python train.py --horizontal_flip=true --inner_norm=false --residual_init="none" --decay_fraction=0.4
Rows from block 8 of a small self-supervised image encoder, named by matrix and row number. Rows with one number belong to one neuron. Each number is 200 + 20 x the weight over its row's rms, rounded and kept within 0 to 999. All counts start at 0. After the name is the row's rms in percent of the matrix's.
After each neuron's rows are labels from the 100 images, of 14848, where the neuron reaches its highest value: "lies over" is the class under the peak; "responds to" is what is common among them. Only what is clearly more common there than usual is listed. The data: rendered landscapes of hills, water and sky. In brackets: how many of the 100.
# fc1: MLP up (model.blocks.8.mlp.fc1.weight, 640x320), inputs 0-159
# fc2: MLP down (model.blocks.8.mlp.fc2.weight, 320x640, transposed), outputs 0-159

fc1.139,093,187,178,181,166,190,220,212,218,192,214,247,187,191,193,184,194,215,211,207,186,166,185,202,238,224,182,189,172,204,185,170,192,190,194,162,196,171,204,226,248,201,185,230,207,201,212,186,202,187,184,221,236,253,212,187,207,184,192,175,207,201,220,219,224,193,200,195,205,235,221,201,214,208,199,221,160,213,224,205,220,220,214,212,123,183,177,210,199,217,212,204,223,197,182,208,204,197,187,177,178,208,201,193,201,195,222,204,237,207,212,193,208,210,235,190,167,225,183,210,208,203,204,211,225,204,193,177,186,227,182,200,186,200,170,192,235,218,188,184,205,168,205,201,227,227,201,173,192,178,192,179,205,215,182,219,222,226,197,202,165
fc2.139,084,174,192,193,181,177,228,194,186,211,205,221,234,227,241,186,220,204,203,198,213,198,197,202,217,203,183,196,154,206,240,206,137,253,216,189,220,186,199,234,207,194,200,180,196,159,196,196,176,203,194,197,180,213,183,214,211,213,184,202,188,190,195,196,183,200,189,188,224,250,166,201,207,199,208,224,162,195,199,191,163,210,182,210,212,183,197,199,197,186,212,188,175,229,207,223,207,190,149,217,189,186,190,240,187,216,213,196,172,223,198,240,226,198,186,225,178,171,207,216,228,209,206,181,217,154,225,230,205,197,246,235,218,213,217,214,184,203,209,208,192,168,174,209,171,201,207,213,224,182,196,200,223,222,180,207,167,243,194,221,181
lies over: steep ground (91)
responds to: purple alien crags (39); dark volcanic rock (33)

fc1.571,097,183,221,207,210,213,229,169,190,217,189,192,208,188,203,235,167,198,198,206,221,237,239,196,168,179,207,228,191,212,195,215,171,192,218,213,198,199,202,194,208,247,195,180,192,175,191,178,205,191,197,223,201,203,208,238,228,221,190,189,176,197,191,242,203,175,188,184,197,233,195,208,163,178,200,193,209,244,211,206,181,156,219,213,188,213,185,169,202,196,253,207,208,195,197,219,179,207,199,220,200,233,223,199,185,216,231,219,195,197,172,210,179,208,218,203,241,213,208,236,215,185,197,217,206,225,194,183,224,200,217,137,205,214,198,226,182,195,209,193,213,232,184,193,195,210,161,201,200,187,207,207,205,193,161,189,202,199,207,224,185
fc2.571,122,189,234,180,181,198,175,212,183,190,179,197,231,221,185,176,220,180,159,197,208,204,191,201,218,191,189,191,248,201,194,215,199,197,190,191,236,187,204,204,178,194,187,208,173,217,187,209,217,216,199,209,203,214,184,200,204,192,198,205,208,198,180,221,185,197,152,225,207,174,181,217,244,226,248,235,171,161,179,220,189,211,200,210,238,171,180,199,192,232,204,176,197,218,207,235,211,220,210,183,208,196,220,236,210,205,174,199,224,182,195,196,207,201,199,197,204,174,204,199,211,206,193,242,202,164,211,200,163,175,187,230,177,195,200,204,187,224,226,226,199,199,240,204,222,185,200,209,211,210,189,156,203,205,260,209,214,188,217,212,192
lies over: sky (100)
responds to: sunset (70)

fc1.512,096,185,196,218,185,181,232,210,156,207,177,160,226,175,204,192,191,175,209,205,204,205,242,201,198,199,201,209,207,221,165,203,214,210,198,192,182,223,200,198,169,201,225,200,174,201,189,183,215,209,190,187,187,189,210,211,174,206,194,200,206,210,212,191,191,167,177,211,197,186,227,186,217,182,211,172,208,210,208,186,200,193,224,202,200,178,179,230,205,193,191,206,170,171,180,192,206,195,216,182,214,215,215,249,175,183,187,199,196,217,183,159,203,227,212,206,207,186,208,168,260,203,215,187,179,229,164,190,185,184,191,201,208,209,181,158,238,180,212,201,213,223,213,183,161,201,178,176,193,230,247,220,216,208,211,190,205,219,226,195,190
fc2.512,092,204,201,201,207,198,216,204,205,213,177,195,206,211,185,201,219,213,184,224,183,186,149,169,205,159,185,222,179,198,246,181,209,174,193,226,226,175,164,180,232,183,197,215,202,184,222,238,164,226,226,214,193,180,221,175,202,218,181,164,202,188,202,189,198,194,197,220,211,174,222,205,194,203,206,171,222,172,199,207,193,196,194,158,196,230,223,215,201,229,180,202,202,226,204,180,220,176,208,201,161,163,221,186,188,179,212,222,201,201,225,213,221,189,216,214,206,196,231,210,169,215,200,195,208,160,228,164,208,207,188,207,199,203,205,220,210,211,197,201,161,182,231,203,213,190,205,234,189,201,217,182,180,175,231,215,199,213,185,198,238
lies over: steep ground (65)
responds to: purple alien crags (70)

fc1.405,082,214,186,200,228,205,184,216,194,259,227,237,229,178,156,216,186,199,217,147,153,186,195,184,201,182,199,197,175,209,194,237,202,216,229,193,230,201,165,202,211,201,240,229,190,178,193,189,191,202,201,172,200,197,176,202,201,241,178,197,188,207,233,179,188,229,185,180,204,195,191,197,197,222,185,201,215,196,209,184,215,201,155,204,157,148,206,168,229,182,196,225,175,225,210,215,188,202,199,204,195,177,208,208,190,210,226,203,234,229,152,205,247,201,219,211,198,226,221,197,186,175,252,219,206,186,193,202,200,160,168,223,196,199,193,206,228,164,187,200,243,196,216,232,212,201,200,241,196,155,217,188,206,193,166,205,211,214,197,208,224
fc2.405,080,176,225,208,201,189,214,176,208,223,160,194,244,193,207,193,211,184,191,221,218,173,188,202,214,222,191,197,201,201,172,178,173,211,178,215,191,180,215,193,198,170,194,166,209,179,200,211,212,219,190,186,182,213,209,192,154,170,194,221,204,151,198,195,224,173,211,188,182,212,201,236,188,204,182,178,197,205,189,217,208,203,177,189,201,191,202,239,185,187,207,177,238,204,178,207,191,219,179,217,198,221,203,186,205,205,222,172,207,186,190,197,201,197,172,238,191,189,219,193,197,242,207,218,213,223,230,176,203,222,225,202,161,192,192,227,224,204,167,207,176,232,216,225,196,215,241,204,208,211,191,173,180,186,225,186,200,194,204,193,201
lies over: sky (83)
responds to: clouds (93); overcast (82); red mesas (74)

fc1.190,095,179,186,199,210,197,184,200,205,230,261,199,205,163,200,213,187,244,197,208,195,204,207,192,217,214,241,200,188,192,160,188,192,205,188,218,172,163,202,205,154,233,203,180,186,199,192,191,193,191,243,194,197,214,186,203,208,174,154,223,185,229,188,176,196,217,192,227,213,230,168,204,201,211,225,209,207,197,204,197,185,180,170,207,211,178,154,237,192,193,221,213,215,219,189,168,190,187,223,204,172,216,182,188,212,166,198,194,196,213,168,196,193,183,237,204,190,188,178,194,192,166,232,179,178,202,219,203,201,209,210,224,206,232,187,194,162,203,210,193,210,173,195,207,218,197,182,184,200,238,180,196,193,191,206,239,213,236,150,192,202
fc2.190,095,183,207,233,202,153,211,172,171,211,194,203,219,182,207,174,225,180,202,200,183,205,248,176,150,183,194,218,200,204,220,180,215,217,207,226,205,220,186,199,209,180,247,214,200,225,209,224,204,165,210,206,210,185,235,188,185,209,218,178,203,178,225,249,168,191,177,185,232,212,220,210,167,215,202,197,252,213,204,216,232,210,182,221,172,217,176,210,213,202,175,192,212,242,231,184,164,186,188,238,175,188,201,217,169,195,176,175,216,195,202,203,198,191,205,215,194,224,198,235,194,183,215,176,201,191,138,235,204,213,206,245,180,197,194,202,180,215,196,218,200,224,191,187,190,177,212,222,213,171,205,219,234,199,204,196,212,232,193,181,202
lies over: sky (100)
responds to: overcast (72)

fc1.578,114,215,182,202,196,165,163,191,195,171,174,177,210,229,200,209,230,191,202,191,195,175,193,213,175,212,179,223,203,203,239,204,177,189,215,187,201,207,211,233,206,194,198,213,220,214,197,190,165,261,167,204,193,177,176,207,188,186,184,187,249,186,199,216,204,190,233,189,189,213,177,206,209,204,200,234,221,196,175,200,179,246,209,181,218,213,197,177,199,179,201,169,187,179,203,230,203,181,185,185,157,181,204,196,197,187,177,205,187,209,198,199,202,191,217,162,200,185,165,216,180,204,185,217,186,179,214,213,210,188,196,221,222,205,222,169,149,160,186,207,200,191,204,176,218,207,174,195,190,233,194,211,207,183,187,191,168,207,181,196,236
fc2.578,110,178,226,218,193,206,193,169,202,190,191,211,208,180,162,185,191,150,227,219,222,188,177,220,183,161,132,194,188,182,204,194,201,169,190,185,194,214,179,204,200,224,201,180,232,211,199,186,211,195,228,215,214,209,227,156,211,210,195,183,201,221,215,202,201,207,235,194,175,235,236,190,204,181,195,166,197,201,225,207,218,202,203,155,194,186,224,173,216,206,203,195,212,195,230,223,203,204,195,196,160,197,219,188,186,187,200,200,202,193,205,233,214,189,246,213,197,180,228,179,207,229,192,240,214,241,202,177,214,206,166,198,196,192,165,216,214,185,208,180,225,197,189,185,176,232,241,168,204,209,158,210,191,226,167,191,197,197,187,180,226
lies over: gentle ground (84)
responds to: water (100); desert dunes (33)

fc1.24,088,169,198,224,204,192,183,178,208,231,215,219,181,193,202,190,198,189,187,205,200,189,193,166,233,224,203,192,184,244,187,213,172,198,183,192,185,190,184,204,193,208,203,182,167,249,227,201,238,206,175,159,209,225,200,237,191,178,228,199,190,197,186,235,204,218,180,168,186,180,184,182,208,196,200,181,169,211,147,210,226,207,203,226,179,186,217,181,200,210,191,223,181,188,194,208,184,233,178,199,201,186,183,208,222,185,194,229,228,209,214,178,220,195,177,211,207,212,233,211,182,240,219,179,216,249,212,194,236,238,210,174,195,188,209,202,197,173,183,208,194,190,225,210,201,223,233,201,190,200,235,210,188,225,207,191,205,207,230,235,212
fc2.24,073,246,200,221,188,191,210,187,233,181,143,193,227,188,211,188,186,186,230,226,225,139,242,229,204,191,185,205,164,161,180,187,206,215,216,207,221,185,218,190,178,191,173,192,192,191,243,176,160,219,204,178,198,177,198,161,171,206,182,193,165,220,179,209,203,212,216,194,179,207,205,209,217,200,180,186,196,212,221,188,211,199,191,191,173,210,195,215,235,175,170,154,212,221,215,204,202,212,216,187,174,206,207,215,205,206,185,216,172,183,172,189,205,216,251,190,175,176,203,172,210,232,203,203,213,200,228,190,209,191,160,206,181,198,208,213,188,184,153,165,169,231,212,230,215,207,227,231,191,214,179,213,231,211,204,224,195,196,224,205,213
lies over: sky (78)
responds to: sun or moon in view (42); red mesas (40)

fc1.241,088,181,212,188,175,205,194,164,196,192,210,169,222,199,176,236,184,195,237,182,182,187,220,196,211,203,178,195,177,215,187,195,222,250,168,218,238,218,201,218,203,192,206,209,186,198,203,205,211,207,220,220,190,207,195,201,213,197,170,160,186,172,197,198,188,205,170,214,175,228,185,177,208,208,187,172,214,208,230,229,187,178,207,158,200,178,194,203,169,193,217,203,172,211,192,220,189,201,222,184,208,216,233,222,210,218,157,201,252,224,188,210,200,217,198,180,197,185,195,219,179,191,178,213,201,207,243,187,199,209,203,244,227,174,176,167,247,199,233,200,211,184,211,220,194,181,177,221,227,173,220,216,171,176,190,206,183,228,201,226,204
fc2.241,082,193,179,199,225,188,214,201,222,209,180,190,191,194,225,158,199,187,215,205,203,175,189,204,164,200,186,193,189,203,196,204,215,229,224,189,197,207,167,179,217,228,198,194,188,182,217,173,159,143,204,194,220,230,194,204,172,234,189,229,228,205,198,173,221,179,214,173,164,229,201,169,171,212,183,220,176,189,183,181,176,213,241,246,199,207,202,207,177,219,180,142,213,212,197,196,184,190,163,186,188,192,190,192,200,208,245,207,199,159,176,186,213,210,197,198,246,210,199,173,201,189,177,195,165,222,194,243,181,164,186,234,188,251,213,198,180,232,152,195,221,217,205,186,200,214,211,176,209,201,229,185,202,199,180,192,207,166,202,205,227
lies over: sky (95)
responds to: sunset (100); sun or moon in view (29)

fc1.616,087,156,201,213,180,187,234,202,205,213,175,210,177,219,226,240,216,195,205,193,169,157,222,201,215,202,208,163,212,187,220,187,203,189,201,209,191,219,198,194,180,191,204,176,173,223,189,204,212,209,213,169,199,196,169,191,208,207,198,194,203,208,202,190,235,164,207,200,216,180,221,223,193,216,220,224,189,195,213,230,206,201,208,169,241,185,221,204,217,175,189,189,196,164,196,218,203,241,192,221,189,187,185,188,186,203,253,219,184,211,193,199,227,183,188,168,204,217,202,217,215,204,239,194,199,166,208,187,186,222,192,236,183,205,171,169,166,196,175,234,213,187,215,184,196,208,193,197,239,175,225,179,208,192,206,194,197,191,188,202,198
fc2.616,094,213,206,182,187,193,207,206,214,196,203,203,214,198,188,217,177,209,200,211,197,209,237,241,155,189,189,215,191,191,234,220,169,203,209,190,195,216,195,234,170,172,219,230,201,181,207,202,180,198,210,203,208,203,208,220,168,169,213,181,226,181,199,228,207,201,162,172,188,164,196,178,229,159,199,217,225,187,194,236,195,201,200,190,199,215,192,225,210,202,220,181,214,210,213,186,214,187,201,203,157,184,196,222,228,205,168,187,162,191,191,197,196,210,232,183,220,200,218,189,185,198,165,180,220,200,201,190,182,186,169,192,219,204,208,212,219,196,201,221,174,232,205,178,184,206,212,191,194,213,215,176,165,204,176,211,231,210,180,203,193
lies over: steep ground (40)
responds to: night (58); terraced slopes (33)

fc1.75,095,191,244,195,198,176,166,231,180,165,207,200,213,182,211,202,174,198,180,159,215,208,205,189,226,193,190,205,201,200,211,182,208,210,206,160,180,227,202,229,208,217,177,201,192,199,184,205,214,216,200,151,203,233,215,175,202,182,241,239,191,205,218,186,191,239,178,175,195,183,192,227,195,195,238,202,170,191,180,186,178,204,211,176,261,227,195,192,197,223,174,195,234,174,215,167,207,196,225,233,219,237,231,169,173,220,211,169,172,207,240,202,203,215,160,211,170,230,191,202,213,201,223,186,205,196,218,184,206,214,206,208,193,189,203,173,225,202,213,220,183,190,217,198,174,193,194,217,211,175,215,188,216,176,185,186,190,205,236,236,222
fc2.75,101,175,164,186,218,198,205,192,226,192,203,216,208,204,172,176,209,200,201,209,190,202,213,184,197,184,203,210,198,237,191,211,214,182,208,225,224,207,198,171,188,176,244,227,191,192,204,167,233,196,178,192,253,223,210,230,201,227,193,192,209,184,197,221,185,202,215,223,204,200,212,167,194,160,204,235,183,196,199,193,200,211,187,162,181,185,195,219,191,215,180,201,197,222,176,223,196,242,174,209,196,177,174,212,212,184,193,177,185,197,219,193,213,203,241,213,217,181,196,201,206,209,191,191,213,175,182,229,226,147,208,193,192,177,173,207,195,194,176,199,179,172,213,181,202,165,195,179,211,207,216,237,190,232,214,195,234,164,164,202,190
lies over: gentle ground (73)
responds to: high relief (64); terraced slopes (62)

fc1.472,116,208,233,174,202,219,172,205,227,194,207,228,165,195,194,201,209,208,213,188,194,195,199,225,212,218,162,152,170,215,186,210,189,245,188,204,191,162,192,205,182,212,200,198,210,212,239,226,249,178,200,175,214,220,223,198,181,208,191,195,161,190,185,194,209,240,217,178,185,207,218,204,190,191,183,191,186,191,179,180,174,253,257,207,151,212,204,209,199,191,188,217,177,244,198,207,224,213,225,199,187,199,188,188,192,199,186,254,207,191,226,191,248,184,198,226,200,183,223,218,168,164,215,151,195,174,218,221,195,182,191,190,206,205,205,217,199,199,215,152,226,235,182,199,205,198,203,164,197,204,218,209,248,180,194,196,196,160,209,225,194
fc2.472,098,207,183,191,204,181,201,240,204,208,189,205,237,198,200,157,169,203,158,208,166,182,205,168,177,180,212,221,209,176,214,201,212,198,183,190,216,246,213,188,223,242,177,207,187,190,197,182,197,217,199,238,194,201,181,211,168,181,199,204,202,218,228,193,178,199,180,191,196,187,187,189,216,225,207,189,196,231,168,209,221,198,193,230,230,155,204,217,195,194,199,176,201,163,223,231,194,204,197,196,218,157,222,215,211,194,189,196,203,213,171,234,178,220,272,210,196,201,186,210,242,228,214,237,185,206,186,213,213,260,182,186,163,175,198,205,222,186,201,220,178,199,219,236,201,222,232,208,216,212,193,173,158,200,194,204,205,246,199,185,209
lies over: sky (94)
responds to: sun or moon in view (98); sunset (53)

fc1.260,086,216,155,191,216,214,180,189,221,177,176,198,184,212,214,218,202,255,212,178,210,202,202,205,201,213,206,216,218,156,200,251,199,192,216,222,167,177,237,200,208,208,223,158,178,205,229,180,203,175,175,224,157,146,166,155,189,184,197,188,200,252,224,190,190,196,203,220,187,190,200,186,181,227,171,213,212,203,212,191,215,177,179,231,214,238,195,186,260,215,208,215,190,221,196,200,185,210,216,196,195,231,177,172,191,223,222,229,193,242,181,189,216,191,186,193,171,221,208,215,211,185,192,210,194,213,223,167,179,188,211,198,177,219,211,182,197,199,223,193,214,166,184,211,208,193,150,217,211,216,165,199,206,205,167,211,176,193,187,195,203
fc2.260,083,194,196,250,195,198,205,211,210,181,171,204,191,154,192,171,192,216,193,189,189,195,236,209,196,190,165,156,185,198,215,189,184,222,195,219,211,218,206,245,215,201,193,193,223,232,181,197,200,177,223,219,230,227,198,211,147,200,219,194,218,198,220,198,213,197,223,224,191,189,213,206,199,165,193,191,173,209,200,167,228,185,228,190,156,200,204,206,168,176,197,163,237,207,194,199,211,214,189,190,233,216,171,234,199,189,195,223,208,167,254,235,215,170,186,206,218,203,202,186,178,240,211,177,203,185,174,237,199,211,195,212,208,167,212,217,199,149,199,212,206,203,191,182,200,204,204,204,192,185,234,185,195,217,190,204,259,180,201,175,192
lies over: steep ground (98)
responds to: water: dry (89); purple alien crags (84); high relief (69)

fc1.178,090,201,179,226,169,202,192,194,230,218,187,201,194,197,173,232,195,224,162,184,225,182,231,249,213,235,199,221,185,204,200,202,170,224,202,160,251,201,205,184,203,180,248,157,183,199,172,181,193,146,199,200,193,232,186,188,218,189,198,201,190,226,211,242,193,175,173,209,192,246,195,171,204,191,209,203,215,211,184,162,227,187,188,191,182,209,225,184,235,221,167,186,181,206,195,182,179,203,226,208,223,213,227,210,207,217,217,204,196,238,172,184,220,205,202,206,168,214,179,196,212,195,201,222,211,214,190,193,187,173,201,193,202,189,175,209,186,189,205,180,230,200,185,210,208,194,203,207,209,185,207,181,162,212,207,219,181,171,208,204,214
fc2.178,106,175,193,157,202,219,234,200,198,188,184,170,207,203,200,148,174,209,184,207,154,231,207,156,160,188,206,226,234,192,203,219,208,238,192,193,231,186,219,185,154,165,219,230,205,201,189,178,197,229,202,228,200,204,236,175,228,198,215,195,193,205,165,170,211,168,227,208,218,215,173,197,218,177,200,172,229,193,226,186,188,193,205,179,199,221,185,204,193,208,209,195,252,209,195,195,199,209,190,236,211,220,201,185,214,178,199,169,207,192,195,200,215,208,179,184,196,210,229,214,194,196,218,204,218,191,191,205,199,220,178,201,189,195,219,189,216,168,194,190,229,155,211,209,204,226,209,202,214,231,189,195,175,167,192,182,256,214,204,206,225
lies over: gentle ground (83)
responds to: green hills (36)

fc1.402,098,186,200,213,183,215,200,199,195,186,204,206,207,217,208,234,166,188,218,202,167,190,199,205,262,176,202,209,202,198,199,188,223,187,206,179,204,167,200,172,213,205,173,202,204,201,197,221,175,207,211,206,197,163,180,148,221,171,201,199,166,222,205,216,204,194,185,183,213,185,202,201,195,215,187,224,149,228,213,185,183,179,223,212,219,240,191,222,241,182,196,230,176,162,167,186,203,204,218,188,201,229,222,210,210,197,180,218,218,213,209,209,175,154,229,228,199,200,172,206,183,203,216,224,190,192,189,198,221,168,219,208,234,199,194,187,184,212,216,236,216,173,233,189,176,178,200,220,200,194,167,258,234,179,219,217,185,203,220,228,183
fc2.402,104,230,168,195,216,208,177,237,207,216,185,212,225,233,190,214,182,195,200,191,208,209,198,210,184,188,182,220,196,202,219,202,221,198,209,182,211,190,197,258,182,222,204,198,213,229,188,198,182,158,191,212,161,201,212,183,114,185,161,207,212,200,180,181,189,211,224,192,229,206,184,184,188,188,210,197,249,194,230,176,193,185,209,202,212,191,241,195,199,213,223,196,225,176,177,204,171,237,190,211,237,223,192,232,208,207,186,190,232,191,161,191,188,180,193,212,183,202,198,233,183,179,190,191,192,181,202,191,212,204,200,210,170,212,188,217,214,172,190,201,195,208,186,222,214,219,202,186,214,203,182,196,177,237,197,197,205,182,238,185,243
lies over: gentle ground (84)
responds to: night (100); fog (91); terraced slopes (36)

fc1.23,107,238,166,178,216,180,172,199,181,178,222,196,178,188,221,176,185,203,206,214,232,185,218,183,222,195,184,221,205,217,209,203,251,201,228,224,204,159,189,222,208,201,204,199,205,185,197,216,180,208,153,202,246,210,185,197,205,175,213,190,176,195,215,215,209,204,186,182,189,207,218,174,203,184,212,197,174,237,186,212,193,218,230,207,224,178,246,211,210,209,213,188,230,196,225,218,182,186,180,204,178,223,219,219,180,198,216,178,196,235,227,168,209,204,208,192,189,185,193,214,234,192,209,209,207,221,191,190,191,233,219,197,186,199,200,198,194,220,180,194,208,224,186,176,210,190,229,233,204,177,190,193,213,210,170,203,186,207,182,230,193
fc2.23,099,210,237,195,215,195,211,227,195,183,204,197,160,189,212,211,234,203,200,191,192,197,188,216,194,158,212,235,227,240,188,165,197,201,212,196,195,208,198,193,244,224,188,173,174,198,215,178,212,213,186,196,191,196,214,216,203,211,208,176,179,220,168,206,180,189,200,192,219,188,217,202,225,212,203,196,202,211,215,203,217,188,215,201,206,179,218,198,205,207,215,201,203,202,169,228,193,190,233,231,197,206,205,196,179,206,173,215,211,217,175,220,211,178,207,183,177,204,223,189,186,174,188,137,197,156,227,171,202,166,184,220,185,220,225,219,208,153,180,222,206,228,204,219,225,194,171,189,198,232,213,206,223,168,206,209,180,165,202,194,221
lies over: steep ground (38)
responds to: sun or moon in view (40)

fc1.462,095,187,216,223,198,233,242,220,226,213,185,201,182,214,172,195,201,201,214,186,198,159,208,201,186,199,187,209,198,217,208,213,207,166,179,195,171,198,183,183,245,210,216,194,202,216,219,206,204,189,222,197,183,215,194,179,206,183,199,195,193,219,202,203,224,170,201,209,195,196,202,157,224,182,169,192,210,204,210,193,239,184,168,237,217,213,222,177,245,195,155,220,196,187,226,184,183,195,218,224,185,186,196,215,216,213,167,218,172,169,170,202,223,223,214,167,166,204,163,213,216,164,210,207,179,165,194,206,207,182,226,209,230,181,202,205,199,191,210,217,196,243,176,167,197,208,203,221,195,196,193,201,172,207,231,246,191,203,202,190,194
fc2.462,097,216,184,219,195,181,209,218,158,191,232,189,185,179,218,179,205,203,187,201,195,177,227,206,238,181,186,208,201,189,171,217,164,199,246,191,217,221,214,197,217,205,213,186,201,170,184,213,219,183,140,197,171,197,193,193,211,214,218,202,212,181,193,197,194,211,234,207,223,219,183,209,210,203,221,218,189,187,189,216,166,211,218,232,183,190,212,171,165,196,252,192,239,174,166,212,220,223,203,189,192,165,202,193,179,178,220,195,180,189,250,170,205,166,192,201,217,220,214,223,188,229,157,178,199,214,207,194,187,228,188,185,159,220,188,225,181,181,171,213,223,191,198,212,201,197,206,176,211,196,177,214,219,197,193,225,208,202,181,209,182
lies over: steep ground (77)
responds to: water: dry (91); high relief (63); purple alien crags (37)

fc1.363,105,188,161,215,177,224,209,189,197,208,210,181,210,205,190,216,165,179,199,193,186,194,223,209,243,213,193,198,220,213,204,209,157,177,207,226,205,202,187,184,207,199,189,236,185,190,241,206,220,220,186,200,224,223,195,210,186,222,197,199,171,200,211,186,171,198,226,204,202,227,173,173,215,192,170,197,212,197,213,191,178,181,195,210,191,161,227,177,195,229,208,201,185,188,192,238,190,194,207,183,226,227,222,203,185,187,194,191,228,168,236,204,174,218,234,220,194,201,225,207,219,223,200,209,207,238,187,172,194,177,162,167,239,163,228,173,185,175,204,240,186,241,203,186,217,223,182,171,200,176,190,254,196,194,240,209,197,196,201,187,148
fc2.363,098,186,219,222,219,235,188,198,217,169,170,229,239,243,203,219,205,219,190,210,225,157,173,207,183,185,195,188,207,204,198,208,210,214,192,173,197,221,218,207,228,204,218,159,203,172,185,202,213,202,210,183,184,206,212,180,199,187,205,213,186,186,213,188,209,180,196,216,170,194,231,199,195,189,215,212,187,200,201,188,214,201,204,196,221,238,171,204,186,191,184,192,180,213,218,164,183,205,226,229,189,142,210,213,221,204,194,228,187,229,155,195,227,179,225,218,199,217,185,205,205,184,183,250,179,206,199,199,218,197,208,266,212,260,181,207,220,213,184,187,210,186,191,184,209,233,199,188,196,216,240,203,185,184,163,203,213,167,226,211,209
lies over: sky (99)
responds to: overcast (70)

fc1.257,093,191,158,184,219,190,242,195,237,214,188,214,222,202,172,199,179,181,189,200,192,169,217,224,213,221,202,192,177,197,182,209,210,207,157,210,218,179,174,183,182,215,200,234,205,218,188,159,190,208,207,232,153,192,168,198,173,183,193,208,213,185,178,191,196,197,210,173,180,189,190,189,225,198,215,194,197,228,185,181,233,187,201,241,155,228,187,217,236,178,240,211,206,181,219,197,169,184,222,217,207,202,173,185,236,225,216,203,194,174,166,195,194,250,194,230,207,193,185,170,217,207,195,174,219,226,167,171,191,183,193,214,180,223,189,211,213,214,217,167,220,215,196,218,224,192,192,229,153,182,204,237,211,195,239,184,184,193,204,182,191
fc2.257,100,220,198,217,197,180,210,220,194,189,217,182,196,198,204,218,224,226,203,235,219,202,209,213,179,199,224,207,192,198,187,199,238,207,220,238,211,203,190,203,192,214,176,214,210,204,178,185,202,194,200,187,187,192,249,160,210,219,193,179,190,183,248,230,208,229,173,212,194,214,213,179,185,189,212,219,198,178,220,179,201,201,203,196,221,221,179,187,194,215,181,183,162,148,217,145,226,201,216,201,222,230,190,208,178,178,190,208,225,234,210,209,171,174,181,207,179,201,163,220,181,202,211,245,196,182,227,240,199,209,160,208,214,229,199,233,202,198,196,201,196,213,214,184,205,213,207,187,211,222,197,186,207,190,211,194,232,152,163,223,207
lies over: gentle ground (83)
responds to: red mesas (40); desert dunes (36)

fc1.582,100,191,125,173,186,202,186,198,213,166,189,218,180,231,205,198,219,203,204,200,165,194,214,236,191,195,194,218,228,227,229,170,233,205,201,209,226,198,182,205,216,193,196,210,209,201,195,223,222,201,165,186,207,214,185,195,167,231,199,215,187,213,169,194,194,244,183,210,201,205,223,192,195,221,249,223,189,205,131,215,239,191,185,175,201,206,230,180,175,141,219,198,184,191,218,191,214,198,173,205,219,217,171,211,210,192,196,194,208,201,233,183,215,206,183,209,185,227,194,167,227,181,223,199,194,207,202,204,212,207,205,202,198,196,166,210,188,233,182,194,213,205,209,172,221,175,191,206,198,193,217,199,214,176,214,214,192,196,199,192,177
fc2.582,104,219,222,223,235,165,162,220,204,210,124,209,196,200,218,200,175,223,199,193,196,185,203,178,186,175,231,210,201,232,205,212,182,231,207,205,193,196,208,230,169,227,182,208,206,181,232,192,172,191,213,208,212,155,214,206,178,143,220,184,200,187,216,219,197,179,180,209,205,216,195,214,226,198,210,220,175,197,193,214,170,193,193,193,223,208,174,211,183,228,211,202,213,167,157,163,183,189,192,176,211,226,204,208,211,244,170,240,183,198,217,208,200,230,196,202,206,218,239,191,215,179,192,232,187,199,187,219,177,154,192,211,165,214,200,203,210,210,216,196,195,198,184,180,235,215,207,193,199,199,188,193,208,224,169,183,235,237,245,202,238
lies over: steep ground (48)
responds to: sunset (75); sun or moon in view (36)